config.yaml
mlp_ratio: 4
slots_per_expert: 1
warmup_steps: 1180
Rows from block 5 of a small image classifier, named by matrix and row number. Rows with one number within an expert belong to one neuron, the router's apart. Each number is 50 + 10 x the weight over its row's rms, rounded and kept within 0 to 99. All counts start at 0. After the name is the row's rms in percent of the matrix's.
Before each expert's rows are labels from the 100 images, of 14848, where the router gives the expert most weight on average: "top examples" is what is common among them. Only what is clearly more common there than usual is listed. The data: simulated grey scan slices of phantoms with and without marks.
# router: slot weights (model.blocks.5.mlp.router.weight, 16x160, trained with AdamW), inputs 80-159
# up: expert up (model.blocks.5.mlp.up, 16x32x160), inputs 80-159
# down: expert down (model.blocks.5.mlp.down, 16x160x32, transposed), outputs 80-159

# expert 14
top examples: head
router.14 103:41 58 48 57 64 54 53 60 42 56 47 39 37 52 51 32 40 42 57 50 39 36 48 57 49 37 42 44 55 51 37 43 62 39 52 51 48 47 39 33 44 50 58 57 71 40 45 35 61 59 28 53 38 42 65 34 44 44 50 58 37 47 54 36 67 65 31 65 55 57 51 31 58 42 35 38 49 62 39 64
up.0 081:44 58 54 44 46 60 51 46 45 45 46 41 48 30 38 48 34 47 32 70 44 63 33 52 58 47 61 51 50 69 60 55 57 64 59 44 35 44 59 32 47 48 54 67 40 55 70 39 60 36 40 36 58 43 56 55 46 51 52 63 58 58 32 56 72 59 41 35 45 47 56 31 69 50 65 55 34 56 52 34
down.0 090:37 63 60 33 59 41 45 39 49 46 53 55 63 57 60 64 51 38 52 59 63 37 63 26 44 61 54 51 57 59 67 55 68 54 52 50 70 34 37 52 47 49 33 47 50 50 51 62 56 54 70 56 61 61 24 64 43 43 46 64 52 40 56 47 40 49 54 57 39 46 42 37 44 45 47 51 45 62 62 50
up.1 100:46 57 35 61 56 34 56 42 55 39 60 73 51 45 56 50 52 59 50 48 57 59 44 50 53 49 65 38 68 32 61 46 55 49 44 55 61 50 53 38 67 42 48 43 58 55 47 57 49 56 49 35 57 52 44 48 63 46 61 70 56 58 40 50 62 51 61 75 38 33 49 33 53 31 40 51 42 46 53 69
down.1 091:30 55 34 60 65 59 45 45 58 56 43 64 51 54 51 61 33 41 43 50 41 48 52 45 53 43 61 55 60 46 34 50 47 55 53 43 51 58 67 48 55 60 47 47 55 37 49 43 59 56 53 51 51 39 46 49 49 34 54 65 49 39 57 61 58 64 34 55 50 53 53 53 46 25 37 67 65 57 66 46
up.2 098:44 55 44 50 69 44 51 60 36 49 46 45 40 50 69 48 30 47 43 52 46 50 52 48 46 46 65 46 51 66 46 52 34 64 55 66 58 44 34 42 46 62 54 47 71 48 53 53 44 49 58 45 55 47 56 49 45 43 44 43 61 51 49 52 57 46 51 49 40 61 49 49 60 69 41 55 38 58 81 38
down.2 092:40 54 63 40 57 55 67 53 37 43 56 59 68 41 65 61 54 50 63 49 44 50 40 61 46 61 51 35 47 55 51 30 50 41 49 40 52 42 53 46 41 54 29 52 35 52 65 60 48 66 54 57 50 46 52 64 55 49 49 57 57 63 44 50 43 37 56 51 50 46 48 41 43 30 42 43 54 48 54 50
up.3 095:48 65 52 43 50 74 69 46 37 41 38 49 48 42 60 78 32 37 49 53 40 57 43 44 48 58 52 36 45 51 68 40 31 61 48 53 36 46 43 33 38 58 48 39 57 47 52 46 56 45 63 44 54 56 61 27 44 44 54 59 20 49 34 59 58 50 58 54 46 76 55 72 54 42 50 49 49 45 44 45
down.3 087:55 41 59 54 39 49 42 47 48 60 55 39 55 49 58 29 58 39 48 50 49 42 32 45 56 49 48 57 67 63 58 60 66 53 50 51 41 49 26 73 70 48 56 48 47 50 58 57 44 40 51 54 40 57 42 52 49 63 45 65 31 41 45 53 44 43 61 51 38 49 53 49 57 57 35 56 55 47 49 52
up.4 089:57 47 54 50 58 57 52 47 60 39 34 45 39 43 28 56 65 71 58 34 40 54 46 80 59 48 53 42 35 38 61 39 40 51 52 49 57 55 36 46 36 30 54 41 51 47 48 58 45 37 43 48 39 55 47 30 49 42 44 31 58 44 42 34 45 58 52 47 59 62 42 44 49 42 53 48 39 51 35 47
down.4 088:61 37 53 48 46 35 68 46 46 56 52 36 59 66 29 57 55 45 46 48 63 56 37 34 47 54 63 55 36 41 37 44 70 58 64 52 50 44 66 53 57 59 57 51 42 45 54 42 56 54 68 40 57 42 53 59 46 46 40 59 53 53 42 52 44 49 50 48 50 41 30 56 49 60 67 46 51 51 41 50
up.5 123:45 53 43 45 38 65 58 59 45 50 49 52 69 51 38 53 52 39 47 58 41 59 63 44 22 55 30 48 59 43 62 45 48 39 53 41 45 36 55 36 45 53 43 40 68 45 50 54 46 63 54 49 53 46 32 50 74 29 41 51 58 36 49 46 66 57 62 41 55 66 44 59 63 57 36 34 54 49 70 67
down.5 095:46 57 48 49 58 54 55 55 42 45 42 30 39 66 40 37 53 57 43 55 47 52 51 58 46 47 49 47 41 68 57 37 32 42 46 51 62 61 37 28 57 56 63 55 47 49 48 52 66 63 47 63 40 47 58 20 50 55 44 53 43 27 44 51 44 48 46 56 43 44 55 61 45 50 46 52 42 58 30 40
up.6 106:53 62 44 45 54 51 45 61 29 60 60 51 39 57 52 58 49 59 52 49 33 51 66 56 42 51 41 60 45 30 39 46 42 51 67 48 58 41 50 45 38 53 50 48 36 82 42 43 63 57 39 62 56 47 54 38 61 44 39 44 38 48 46 56 65 55 47 53 33 45 40 32 51 45 60 49 67 53 59 49
down.6 093:48 49 44 54 76 44 48 47 47 51 59 47 79 57 57 43 44 66 55 47 48 47 54 57 43 44 62 47 36 71 53 46 47 53 43 50 45 43 42 50 43 64 52 55 50 47 71 76 23 42 49 57 52 48 34 55 50 60 47 50 41 44 46 47 48 46 51 64 41 34 54 63 58 48 47 59 44 46 84 57
up.7 093:62 37 49 55 23 68 38 46 56 53 54 54 41 51 40 49 58 61 40 70 44 49 45 46 36 45 60 55 42 58 53 43 43 50 49 71 47 62 38 49 47 30 49 73 38 55 54 54 45 55 57 58 40 51 62 60 43 53 58 68 32 56 58 55 63 53 42 51 61 33 31 51 58 66 39 46 71 47 44 68
down.7 103:34 46 51 45 52 28 55 41 34 46 63 61 60 40 73 20 69 50 41 57 32 52 44 60 45 44 48 57 52 34 63 45 56 45 38 62 53 56 41 46 44 63 48 53 43 48 62 59 31 50 52 52 25 48 59 47 59 74 54 34 61 38 52 42 42 55 68 45 43 52 59 47 46 58 47 52 46 42 41 49
up.8 093:49 53 47 51 78 43 48 55 54 50 69 55 75 63 52 42 35 38 57 54 61 31 28 48 60 49 50 59 68 42 57 57 52 56 30 46 62 68 34 56 55 38 44 48 62 42 42 60 35 44 34 44 59 55 39 51 28 54 68 57 56 42 61 33 51 44 59 57 46 46 47 53 52 41 39 39 59 45 68 48
down.8 095:48 50 42 54 21 65 51 55 35 52 49 61 52 62 61 66 60 36 46 50 51 54 55 53 48 45 41 73 60 35 58 53 49 50 41 47 48 50 55 45 45 49 44 60 55 56 48 48 55 46 61 64 28 41 56 55 48 62 54 87 50 49 55 55 53 52 28 50 67 60 53 52 36 43 53 53 68 47 38 50
up.9 118:48 44 44 47 38 70 50 43 44 56 36 43 48 29 59 59 37 60 53 51 45 32 57 37 39 50 54 48 63 71 52 51 41 34 43 59 53 51 34 37 44 59 57 35 50 51 39 44 38 47 51 53 50 58 59 47 54 51 53 55 61 58 38 61 61 48 54 55 40 73 52 53 51 73 39 60 40 55 64 62
down.9 095:45 51 51 52 58 56 51 54 46 71 40 51 52 52 60 43 51 48 36 48 34 55 28 54 59 56 35 55 46 63 40 58 37 40 33 66 46 55 41 35 50 58 59 56 54 52 49 52 45 52 62 68 45 66 63 50 52 53 60 59 52 48 50 45 46 42 68 55 51 49 70 52 62 43 13 59 52 48 77 40

# expert 4
top examples: noisy; limb
router.4 095:53 46 43 76 56 41 56 55 46 34 51 59 53 64 58 54 45 40 49 49 42 56 50 47 67 49 54 33 35 47 31 52 51 65 47 36 64 44 51 60 69 57 58 43 34 35 62 46 42 35 61 42 50 45 53 60 63 51 59 56 56 57 43 65 47 43 30 56 42 43 70 47 40 47 51 38 52 48 49 55
up.0 097:65 46 35 45 50 44 40 50 36 59 60 52 48 45 55 47 72 42 49 74 47 50 52 60 59 73 50 48 37 68 51 47 46 51 54 44 57 49 52 48 46 47 62 52 49 49 67 53 60 51 65 57 42 58 43 53 54 49 28 44 31 39 50 38 53 49 57 34 61 56 57 46 63 63 57 73 48 49 08 39
down.0 095:38 53 51 53 37 56 64 37 54 44 50 92 59 53 54 54 60 45 57 45 55 56 29 60 45 35 55 65 47 49 53 58 42 47 43 30 41 48 58 50 54 53 60 43 51 51 42 50 48 42 35 33 55 55 52 46 57 60 62 69 53 56 48 47 42 43 58 59 48 30 46 51 34 49 38 47 46 40 60 62
up.1 097:53 40 48 55 66 47 64 40 53 31 51 62 55 62 40 30 38 47 38 36 48 46 40 53 60 61 52 64 54 34 48 34 70 46 56 48 56 40 47 45 49 53 59 48 54 68 41 57 46 56 46 33 53 56 52 50 70 39 40 43 44 42 45 59 47 43 42 44 36 46 55 46 58 60 36 57 61 48 41 32
down.1 086:49 52 50 47 56 71 38 48 56 46 48 37 49 42 36 27 40 66 44 50 50 53 50 42 59 48 73 52 44 63 51 61 59 51 70 51 41 49 27 39 40 52 46 49 50 57 31 73 55 55 47 54 56 57 58 61 38 54 57 30 55 51 56 41 55 49 45 49 55 36 52 35 47 27 47 46 71 51 61 47
up.2 097:48 53 50 63 42 41 57 42 60 56 68 63 57 55 64 49 39 33 37 31 63 49 33 31 36 71 46 41 52 53 63 39 59 51 40 65 42 40 46 57 69 55 47 37 45 63 42 56 44 47 43 58 54 54 33 48 56 50 57 45 37 64 57 57 58 49 51 58 47 70 42 34 50 35 35 56 48 44 46 60
down.2 099:44 42 60 57 48 48 58 59 42 56 50 75 40 49 42 33 66 51 35 48 45 48 46 48 52 56 40 66 47 55 70 33 62 46 63 57 46 60 52 54 50 43 66 56 52 51 44 45 59 67 44 58 24 54 56 55 49 62 57 43 54 48 46 45 59 52 47 45 62 41 44 45 76 46 39 58 47 51 20 47
up.3 064:44 51 60 59 56 55 51 42 54 48 41 46 51 26 49 69 63 53 56 54 45 25 40 52 47 63 48 54 60 53 39 43 54 33 53 57 44 45 61 49 56 37 41 64 37 46 47 42 55 67 60 52 44 65 53 50 45 63 52 46 47 64 45 46 51 58 35 52 60 45 52 49 47 54 55 57 45 41 33 47
down.3 094:50 46 46 45 45 63 39 54 67 20 49 53 64 53 52 56 54 63 46 41 56 63 58 52 34 62 54 44 32 43 55 25 42 52 51 61 45 42 48 32 42 50 43 54 42 53 58 64 52 55 40 44 62 43 56 49 54 48 45 34 42 52 46 45 45 40 41 70 35 48 43 39 39 42 56 56 44 56 55 58
up.4 128:49 36 41 54 53 54 50 55 31 68 46 65 47 54 59 37 62 41 46 62 49 57 40 46 59 76 47 33 43 74 54 61 48 46 49 62 62 63 60 56 54 57 49 39 56 36 66 60 47 66 73 65 45 30 57 57 54 69 58 46 42 42 54 66 37 36 46 45 59 69 51 48 65 49 47 39 47 36 47 35
down.4 100:46 67 49 56 57 42 67 39 39 59 40 50 47 76 48 47 68 46 62 58 46 36 47 62 58 49 49 51 45 67 82 73 38 50 59 58 36 46 36 50 79 56 43 47 40 39 58 76 46 47 40 54 46 50 52 39 45 56 40 62 44 55 39 50 55 53 61 52 50 44 55 49 41 55 36 47 42 52 81 46
up.5 126:41 41 57 67 54 56 58 54 50 54 63 70 55 43 75 49 44 33 53 38 50 58 37 25 61 58 43 50 47 57 64 51 49 53 30 48 44 54 45 65 57 52 50 30 51 40 44 57 44 49 66 65 44 50 42 45 55 44 59 44 33 40 52 50 63 52 53 57 59 70 53 61 67 41 55 45 45 44 33 63
down.5 121:49 50 40 44 42 39 47 55 30 51 46 67 58 54 71 25 66 36 37 46 45 48 46 61 51 57 49 54 48 51 83 45 45 41 43 58 51 62 40 66 45 57 52 58 43 56 71 68 47 55 61 57 52 55 33 56 52 42 40 41 49 41 52 45 52 53 77 48 46 47 57 40 69 59 32 54 56 47 24 49
up.6 107:56 58 57 45 71 54 32 48 43 60 60 54 53 51 68 49 41 50 67 46 61 51 59 32 61 49 48 68 44 48 61 49 55 52 34 33 44 44 49 61 32 59 33 61 63 57 58 47 42 60 49 48 55 63 38 62 59 51 56 53 46 39 51 58 62 43 47 66 60 47 57 58 52 63 54 58 47 46 40 40
down.6 093:49 56 47 52 50 40 52 58 38 61 55 60 60 55 68 56 40 23 53 50 49 45 45 56 57 49 53 48 39 58 32 46 38 46 53 61 34 50 44 51 41 68 43 42 32 57 77 52 48 37 41 76 31 29 30 52 47 53 47 62 48 51 33 56 51 38 54 57 51 51 51 44 50 65 33 53 45 57 43 48
up.7 085:42 49 57 52 38 50 40 44 76 58 30 63 54 68 58 58 50 66 40 47 65 53 42 34 58 43 46 32 50 48 53 63 71 64 48 61 40 42 50 47 70 51 53 55 51 34 66 42 37 41 60 56 56 38 50 49 37 47 54 55 39 58 53 48 44 38 38 45 47 47 43 47 53 49 60 53 48 48 60 58
down.7 101:55 35 48 47 37 62 50 49 32 41 59 34 41 45 42 39 64 55 32 61 54 52 66 66 51 54 53 37 48 58 48 44 43 52 47 42 43 64 60 60 37 49 48 46 56 49 49 72 53 60 49 50 37 73 47 50 53 64 48 36 68 53 55 54 42 57 67 52 59 52 46 52 68 39 43 55 55 52 35 48
up.8 095:50 32 41 69 50 39 55 64 49 45 46 34 40 38 39 42 33 39 46 34 43 47 51 50 59 29 58 45 38 55 49 49 29 49 62 40 57 62 61 50 57 44 54 43 36 72 46 53 61 46 26 55 50 47 53 45 42 33 56 38 40 57 43 54 63 45 43 36 51 54 47 39 59 49 56 44 59 44 50 73
down.8 094:48 63 51 62 70 35 27 38 41 60 48 79 63 34 61 40 66 60 51 44 50 57 45 40 51 53 47 46 60 65 61 32 50 47 58 53 63 50 28 35 57 49 43 44 52 39 40 72 55 32 64 52 59 63 56 58 46 41 38 38 49 38 50 50 54 44 43 45 54 55 46 53 48 24 47 71 49 44 59 51
up.9 113:44 44 53 52 72 30 51 58 53 39 60 49 65 52 34 53 27 40 55 43 53 53 49 52 39 33 62 61 50 38 38 48 45 58 71 47 65 41 55 32 48 60 50 34 42 55 43 61 53 46 25 28 55 43 38 55 61 42 54 58 53 54 43 47 61 63 56 63 68 34 41 43 56 56 49 50 48 47 69 46
down.9 109:59 57 42 67 47 59 47 50 40 46 48 68 73 49 68 61 40 61 42 42 44 44 45 49 38 51 50 73 54 54 51 52 52 51 61 49 51 49 52 46 61 50 39 45 58 47 44 59 56 30 56 47 46 37 41 55 42 53 46 73 41 39 54 34 52 56 41 51 47 58 49 56 48 47 42 54 66 52 80 47

# expert 9
top examples: chest
router.9 097:41 53 34 58 54 60 45 55 38 58 59 66 52 49 57 46 38 35 59 43 46 55 46 32 67 51 50 63 48 31 58 49 58 40 54 38 69 49 60 52 56 37 56 50 51 34 28 54 56 67 45 60 49 51 40 40 62 40 53 42 43 41 56 48 60 53 44 46 50 70 64 57 70 40 50 37 53 62 24 55
up.0 104:33 51 50 40 37 51 48 46 36 54 31 40 58 43 54 56 54 56 64 48 59 47 44 33 48 56 48 53 53 46 50 51 45 52 53 62 68 46 70 35 53 38 45 34 52 52 42 45 63 58 56 49 46 30 58 33 37 49 58 51 78 54 41 46 32 50 42 44 60 58 45 59 63 66 57 41 46 55 66 56
down.0 121:59 40 55 45 21 47 55 55 42 50 24 04 48 34 55 59 82 39 42 52 47 60 58 42 39 52 48 51 53 65 43 49 39 53 60 46 44 47 59 38 67 56 51 45 44 52 52 56 53 51 70 34 51 45 51 56 52 43 48 55 61 39 48 33 48 42 60 39 53 43 46 58 42 64 44 51 55 51 49 56
up.1 114:47 40 42 44 39 49 45 47 52 57 50 50 51 32 50 57 38 62 51 24 42 47 51 38 50 53 44 32 45 55 69 53 53 48 41 44 44 57 41 35 45 41 52 52 40 46 21 40 51 48 46 34 53 49 53 41 51 33 73 43 53 37 50 60 50 53 55 81 38 67 42 41 49 56 56 54 45 46 40 65
down.1 104:50 47 50 45 43 59 32 47 52 32 44 38 41 54 55 54 58 54 34 50 56 56 42 55 52 61 52 46 50 64 25 61 40 50 37 63 57 51 65 52 49 52 59 54 50 54 39 29 56 70 54 50 38 48 55 52 47 58 63 50 61 50 62 59 38 48 23 48 39 51 63 45 55 56 41 80 43 49 83 43
up.2 103:44 49 48 45 59 69 66 65 60 54 77 63 39 51 63 48 42 54 63 53 42 52 63 64 41 55 48 50 49 46 57 33 64 49 31 46 37 32 44 47 44 50 39 44 51 44 46 57 32 30 50 51 67 65 42 45 38 42 39 39 51 50 45 44 62 54 38 54 57 54 62 49 39 37 57 37 57 52 54 43
down.2 100:61 53 47 59 31 59 57 66 36 37 40 20 53 60 65 50 64 40 36 45 47 61 59 56 46 64 54 43 47 61 48 41 43 59 49 45 50 56 66 60 39 50 38 48 66 66 39 30 54 58 69 40 57 44 31 55 57 28 33 38 49 36 40 45 52 46 44 47 49 60 52 42 66 41 55 57 63 53 53 47
up.3 083:47 52 52 42 67 48 48 69 64 47 62 42 50 70 54 51 31 57 76 53 58 47 61 52 55 22 38 41 56 53 46 55 45 49 53 48 50 38 39 31 57 51 52 57 47 58 51 49 53 41 40 65 48 47 50 35 46 40 45 61 67 46 43 45 45 57 46 73 48 30 45 68 24 39 56 44 50 60 41 48
down.3 090:35 57 52 47 61 65 57 38 45 36 45 61 42 55 58 39 47 48 53 47 53 52 40 77 55 42 67 44 60 33 31 61 44 50 61 52 57 28 59 36 53 51 62 55 41 49 64 45 77 47 47 58 58 56 59 50 50 73 48 65 65 51 57 56 40 47 32 52 45 41 46 44 36 50 51 53 46 50 55 70
up.4 077:52 53 38 58 57 35 44 38 60 51 61 56 45 54 46 65 60 58 46 50 29 56 57 45 52 62 51 50 43 38 47 57 48 42 45 45 43 40 58 58 52 41 34 47 64 59 47 25 44 60 57 41 54 58 56 53 64 51 61 48 61 52 47 61 66 31 45 59 53 43 54 46 51 53 57 41 54 41 45 54
down.4 079:62 54 54 49 38 57 47 67 49 65 53 22 53 50 51 55 35 59 45 47 50 58 47 39 61 42 54 48 62 70 76 43 53 50 51 54 52 52 56 44 57 39 53 55 40 44 60 41 59 50 58 50 38 46 54 42 42 43 50 27 49 53 36 45 51 51 31 59 48 29 50 36 52 61 50 47 55 64 20 40
up.5 117:55 53 53 69 23 62 41 68 52 58 64 55 55 44 68 58 67 23 43 60 64 68 42 39 44 62 42 54 54 56 49 35 46 55 63 44 63 66 62 53 51 58 36 43 60 49 42 64 56 53 71 63 52 48 48 55 53 42 51 42 50 53 47 43 42 39 48 45 50 51 51 49 70 57 42 61 49 47 55 40
down.5 114:47 41 37 48 52 39 67 38 39 42 49 59 45 65 64 23 43 66 46 46 54 47 42 54 52 41 68 51 46 49 66 65 39 58 65 72 38 42 41 51 48 61 53 50 62 55 62 71 55 49 38 34 65 49 61 58 39 49 33 74 50 41 49 49 47 51 45 54 53 42 50 41 28 46 44 37 57 47 55 38
up.6 116:49 52 53 40 45 44 42 57 41 12 48 47 40 39 37 40 44 33 36 55 36 63 45 53 51 53 48 59 60 64 34 51 50 41 56 51 65 60 68 33 36 48 52 71 50 50 40 50 58 62 34 45 51 40 44 48 55 46 52 31 55 49 58 34 59 62 56 34 34 48 42 40 61 44 36 39 57 54 30 45
down.6 095:47 44 46 53 56 26 68 38 34 75 55 55 45 63 51 51 65 49 42 51 58 55 40 41 36 70 48 45 45 62 71 35 56 44 43 51 45 58 43 77 43 63 67 39 57 46 46 47 42 54 56 39 56 48 45 52 46 46 35 50 40 47 55 50 52 43 51 42 46 45 47 48 44 39 52 49 50 47 41 51
up.7 103:40 50 38 37 57 58 56 46 42 39 64 40 49 62 36 53 13 49 44 45 42 36 56 50 62 48 49 51 39 43 47 41 55 41 57 57 55 41 38 47 54 37 66 32 76 56 35 53 62 55 32 45 51 57 42 37 37 40 53 47 60 55 44 53 56 62 50 52 51 55 45 70 58 53 37 51 62 53 51 72
down.7 089:46 42 43 72 47 49 42 57 43 32 46 33 70 40 52 45 82 29 37 52 47 53 41 44 41 56 39 42 59 59 28 48 42 47 30 50 50 51 52 57 49 39 61 44 36 39 42 52 45 61 55 66 45 62 50 47 46 61 48 44 53 42 55 39 45 40 44 47 55 41 46 34 50 48 41 71 55 51 76 42
up.8 118:44 46 37 63 56 41 38 64 27 43 73 43 57 61 42 36 37 43 52 73 36 43 46 57 45 44 45 58 55 58 31 70 45 39 47 40 57 53 49 62 59 36 52 51 44 38 41 53 48 52 46 51 46 52 59 50 53 45 72 60 60 60 56 45 54 59 34 52 43 58 45 53 44 57 37 52 54 53 37 43
down.8 115:40 58 51 39 50 42 48 49 44 26 51 86 60 33 63 57 47 43 38 44 57 53 42 52 48 55 48 52 49 45 79 38 57 54 39 51 62 57 42 65 37 47 57 52 48 44 44 47 46 58 49 56 43 40 42 55 47 44 53 36 41 59 47 41 54 44 72 50 37 49 52 40 59 22 30 41 47 52 60 51
up.9 104:57 50 41 64 49 65 52 56 36 48 42 62 44 50 58 48 42 23 46 42 66 68 59 34 62 60 36 49 41 52 39 46 53 41 75 39 50 70 42 63 56 59 65 63 53 57 60 60 57 45 74 69 44 58 37 64 51 54 39 55 24 49 62 48 60 60 49 51 49 49 45 49 56 55 35 56 63 40 51 41
down.9 123:48 60 44 54 46 43 58 32 45 57 48 69 66 48 36 66 68 53 43 48 60 48 40 46 53 48 55 43 49 52 97 45 51 56 41 47 39 47 62 59 56 50 46 45 33 41 48 40 53 42 43 38 46 48 78 58 42 58 52 72 42 55 50 43 47 47 49 49 63 41 54 48 50 42 59 34 50 55 35 52

# expert 2
top examples: limb
router.2 096:40 48 56 52 60 54 50 59 36 48 51 59 35 52 53 56 54 64 44 47 60 37 37 61 52 56 35 65 35 48 41 48 55 55 48 57 57 59 44 35 62 31 64 53 69 61 54 59 63 64 47 59 48 54 49 48 46 45 38 47 41 52 32 66 68 59 38 59 61 47 44 36 70 64 64 56 46 50 49 69
up.0 122:50 51 45 45 62 46 44 58 43 38 62 55 44 40 28 37 34 40 49 46 64 65 41 57 56 61 45 58 42 44 40 41 61 51 66 50 58 41 40 45 66 54 63 55 45 66 62 54 55 58 45 47 65 40 29 49 76 48 51 36 36 50 37 41 58 60 50 66 44 47 58 34 57 57 45 58 62 65 35 40
down.0 112:58 57 53 59 58 47 62 46 55 62 34 45 45 35 54 39 58 55 48 45 42 51 38 53 60 31 61 53 49 72 45 76 32 50 45 51 46 62 41 33 56 51 40 55 57 38 29 56 54 42 47 55 55 53 57 38 37 48 61 76 45 51 44 46 50 53 34 49 54 51 64 57 35 45 49 51 62 50 77 50
up.1 094:55 50 52 50 48 62 65 42 53 68 47 74 46 64 67 43 64 42 69 48 60 64 42 44 67 50 48 47 53 41 64 49 56 43 39 59 61 33 48 63 45 70 61 39 64 51 65 61 35 35 37 65 46 50 40 48 43 54 58 50 32 51 50 52 49 48 44 60 48 64 55 55 52 36 34 47 50 45 34 49
down.1 083:52 43 48 58 43 73 46 52 45 53 33 57 59 32 48 66 55 47 49 46 35 49 39 40 61 43 43 34 41 48 59 45 48 55 54 58 40 51 50 59 44 51 33 48 33 45 60 65 43 40 53 65 54 48 56 52 47 44 54 53 47 54 53 47 38 48 83 42 59 49 48 32 58 62 45 41 44 37 21 39
up.2 127:48 49 64 59 44 58 58 47 43 49 63 54 35 37 27 46 56 50 30 54 24 59 52 61 60 49 45 50 32 44 56 45 48 47 53 44 58 58 41 42 35 48 40 35 58 42 50 55 69 42 56 67 40 44 56 54 73 45 53 54 52 42 38 46 61 57 52 39 63 70 49 56 53 51 54 38 38 48 51 58
down.2 109:38 50 52 40 61 44 68 52 54 61 54 60 32 62 48 54 52 55 60 46 47 41 49 47 50 53 59 59 62 45 34 46 52 54 51 45 55 31 36 34 53 52 67 58 51 46 80 63 52 52 49 32 50 65 65 36 52 65 33 59 44 49 46 55 50 51 34 59 54 46 54 49 42 64 53 58 42 59 89 52
up.3 077:44 53 35 38 49 45 42 66 48 42 38 56 46 53 42 51 54 37 48 68 57 67 56 51 49 34 58 49 64 42 31 54 47 55 61 56 51 51 57 36 62 32 66 62 43 64 48 21 66 70 50 42 49 30 53 54 66 45 61 59 62 60 55 43 40 59 55 64 45 50 59 36 49 65 39 51 61 68 35 44
down.3 084:45 55 56 43 53 44 36 34 51 38 54 60 60 43 54 42 35 54 56 49 41 46 61 38 60 42 57 72 48 55 54 58 60 49 53 41 47 36 40 61 36 50 50 59 52 58 50 69 46 44 55 53 58 68 42 49 45 64 57 70 60 33 48 57 52 50 55 50 48 51 58 74 62 33 59 68 60 45 51 51
up.4 112:64 47 45 52 53 61 49 49 41 58 71 73 69 48 76 54 64 48 64 63 57 62 53 43 54 56 37 42 44 47 60 54 60 37 31 57 44 43 49 50 59 54 47 52 58 61 62 45 47 44 68 79 39 55 53 69 35 45 49 36 58 43 49 58 42 34 50 58 55 68 47 46 56 63 47 50 49 46 31 72
down.4 118:47 58 48 46 35 38 61 44 40 54 46 73 58 64 54 47 67 35 45 52 47 43 48 37 41 53 62 51 36 28 88 31 41 59 57 53 45 52 48 58 35 55 53 42 46 47 51 51 48 47 50 48 35 50 50 57 43 38 55 60 55 29 45 44 53 55 77 47 60 56 36 48 54 45 51 41 52 50 18 45
up.5 123:47 59 59 37 64 48 63 48 56 45 22 46 40 63 44 58 41 82 51 48 44 42 58 59 52 44 53 48 38 52 67 33 56 56 45 64 59 55 49 38 47 52 55 47 58 49 65 68 46 51 46 45 54 46 50 31 47 48 35 56 48 44 34 54 47 75 38 29 45 45 43 56 45 42 50 40 40 56 59 38
down.5 125:49 42 48 53 44 41 60 46 60 55 63 27 63 60 48 63 66 38 57 51 63 51 51 56 56 47 47 30 36 32 54 42 63 56 61 58 45 35 53 49 48 50 36 44 38 44 46 49 39 40 55 49 57 54 45 46 41 38 31 62 55 59 39 38 51 41 74 55 54 50 47 51 39 57 64 29 54 52 16 47
up.6 089:56 56 47 54 60 41 37 63 52 44 77 53 50 68 43 61 63 69 53 61 48 66 57 64 48 30 44 45 59 63 28 64 52 48 51 53 56 51 52 56 64 35 55 56 39 51 65 33 52 24 46 47 56 50 71 46 73 48 53 51 41 53 73 47 49 42 48 66 62 50 57 37 33 66 56 59 53 53 58 47
down.6 094:59 64 49 56 47 62 44 36 30 52 56 39 40 41 53 42 51 53 42 49 49 59 46 36 57 49 47 84 50 57 87 42 52 51 58 51 43 33 56 40 54 53 50 56 62 50 49 57 52 63 50 50 46 54 53 57 49 58 50 24 41 39 27 32 49 57 61 40 51 41 57 82 61 45 45 65 64 53 49 52
up.7 088:39 61 60 36 54 41 60 42 55 76 47 50 43 52 49 44 41 51 51 37 42 61 68 54 49 55 46 50 33 43 58 56 62 41 58 39 58 38 59 71 50 38 28 57 47 65 48 43 61 58 70 68 39 72 46 50 57 55 52 77 65 48 57 44 38 50 54 61 63 62 62 43 45 39 37 52 36 43 55 47
down.7 090:55 50 53 43 74 49 31 37 49 51 69 44 44 50 50 45 24 49 50 46 55 39 47 46 53 40 50 72 51 54 43 75 54 56 41 30 37 55 42 61 34 45 39 52 42 61 64 47 65 54 41 56 54 56 47 54 55 59 53 56 42 63 39 51 52 54 67 60 59 46 45 49 59 54 56 53 42 45 28 55
up.8 082:51 37 50 43 47 64 33 62 53 57 58 71 63 51 74 42 71 37 63 65 46 58 69 41 44 60 31 52 43 39 62 34 50 43 34 62 51 58 63 62 52 51 55 48 55 53 51 40 46 51 64 69 38 49 50 48 45 56 57 46 52 53 52 61 55 58 42 56 43 64 41 57 61 48 53 62 39 35 31 60
down.8 093:53 54 55 45 41 46 58 54 60 48 44 88 49 45 60 29 39 32 57 51 46 51 42 49 48 36 54 49 54 37 76 18 52 54 56 50 50 37 39 72 42 47 42 47 53 43 35 56 50 53 43 67 39 51 39 55 45 47 51 66 49 38 53 42 60 56 85 57 57 46 55 50 62 58 42 32 41 55 24 50
up.9 085:52 46 50 62 46 40 58 64 55 76 44 46 53 67 54 40 50 47 56 53 43 51 38 41 66 39 32 58 46 63 36 60 43 37 74 66 49 24 55 49 60 37 48 59 49 59 72 51 51 32 65 69 38 54 65 51 40 53 52 70 53 62 43 60 29 47 48 57 66 48 43 45 55 53 44 62 46 50 46 38
down.9 082:54 48 44 45 63 36 49 38 73 52 48 61 58 56 53 56 55 52 40 39 49 44 43 48 56 51 53 54 43 74 66 53 38 59 47 57 56 54 46 50 36 47 51 41 46 44 59 48 58 70 46 41 37 29 56 65 55 49 40 61 60 50 39 55 49 55 46 44 35 68 67 58 50 49 53 47 39 55 34 51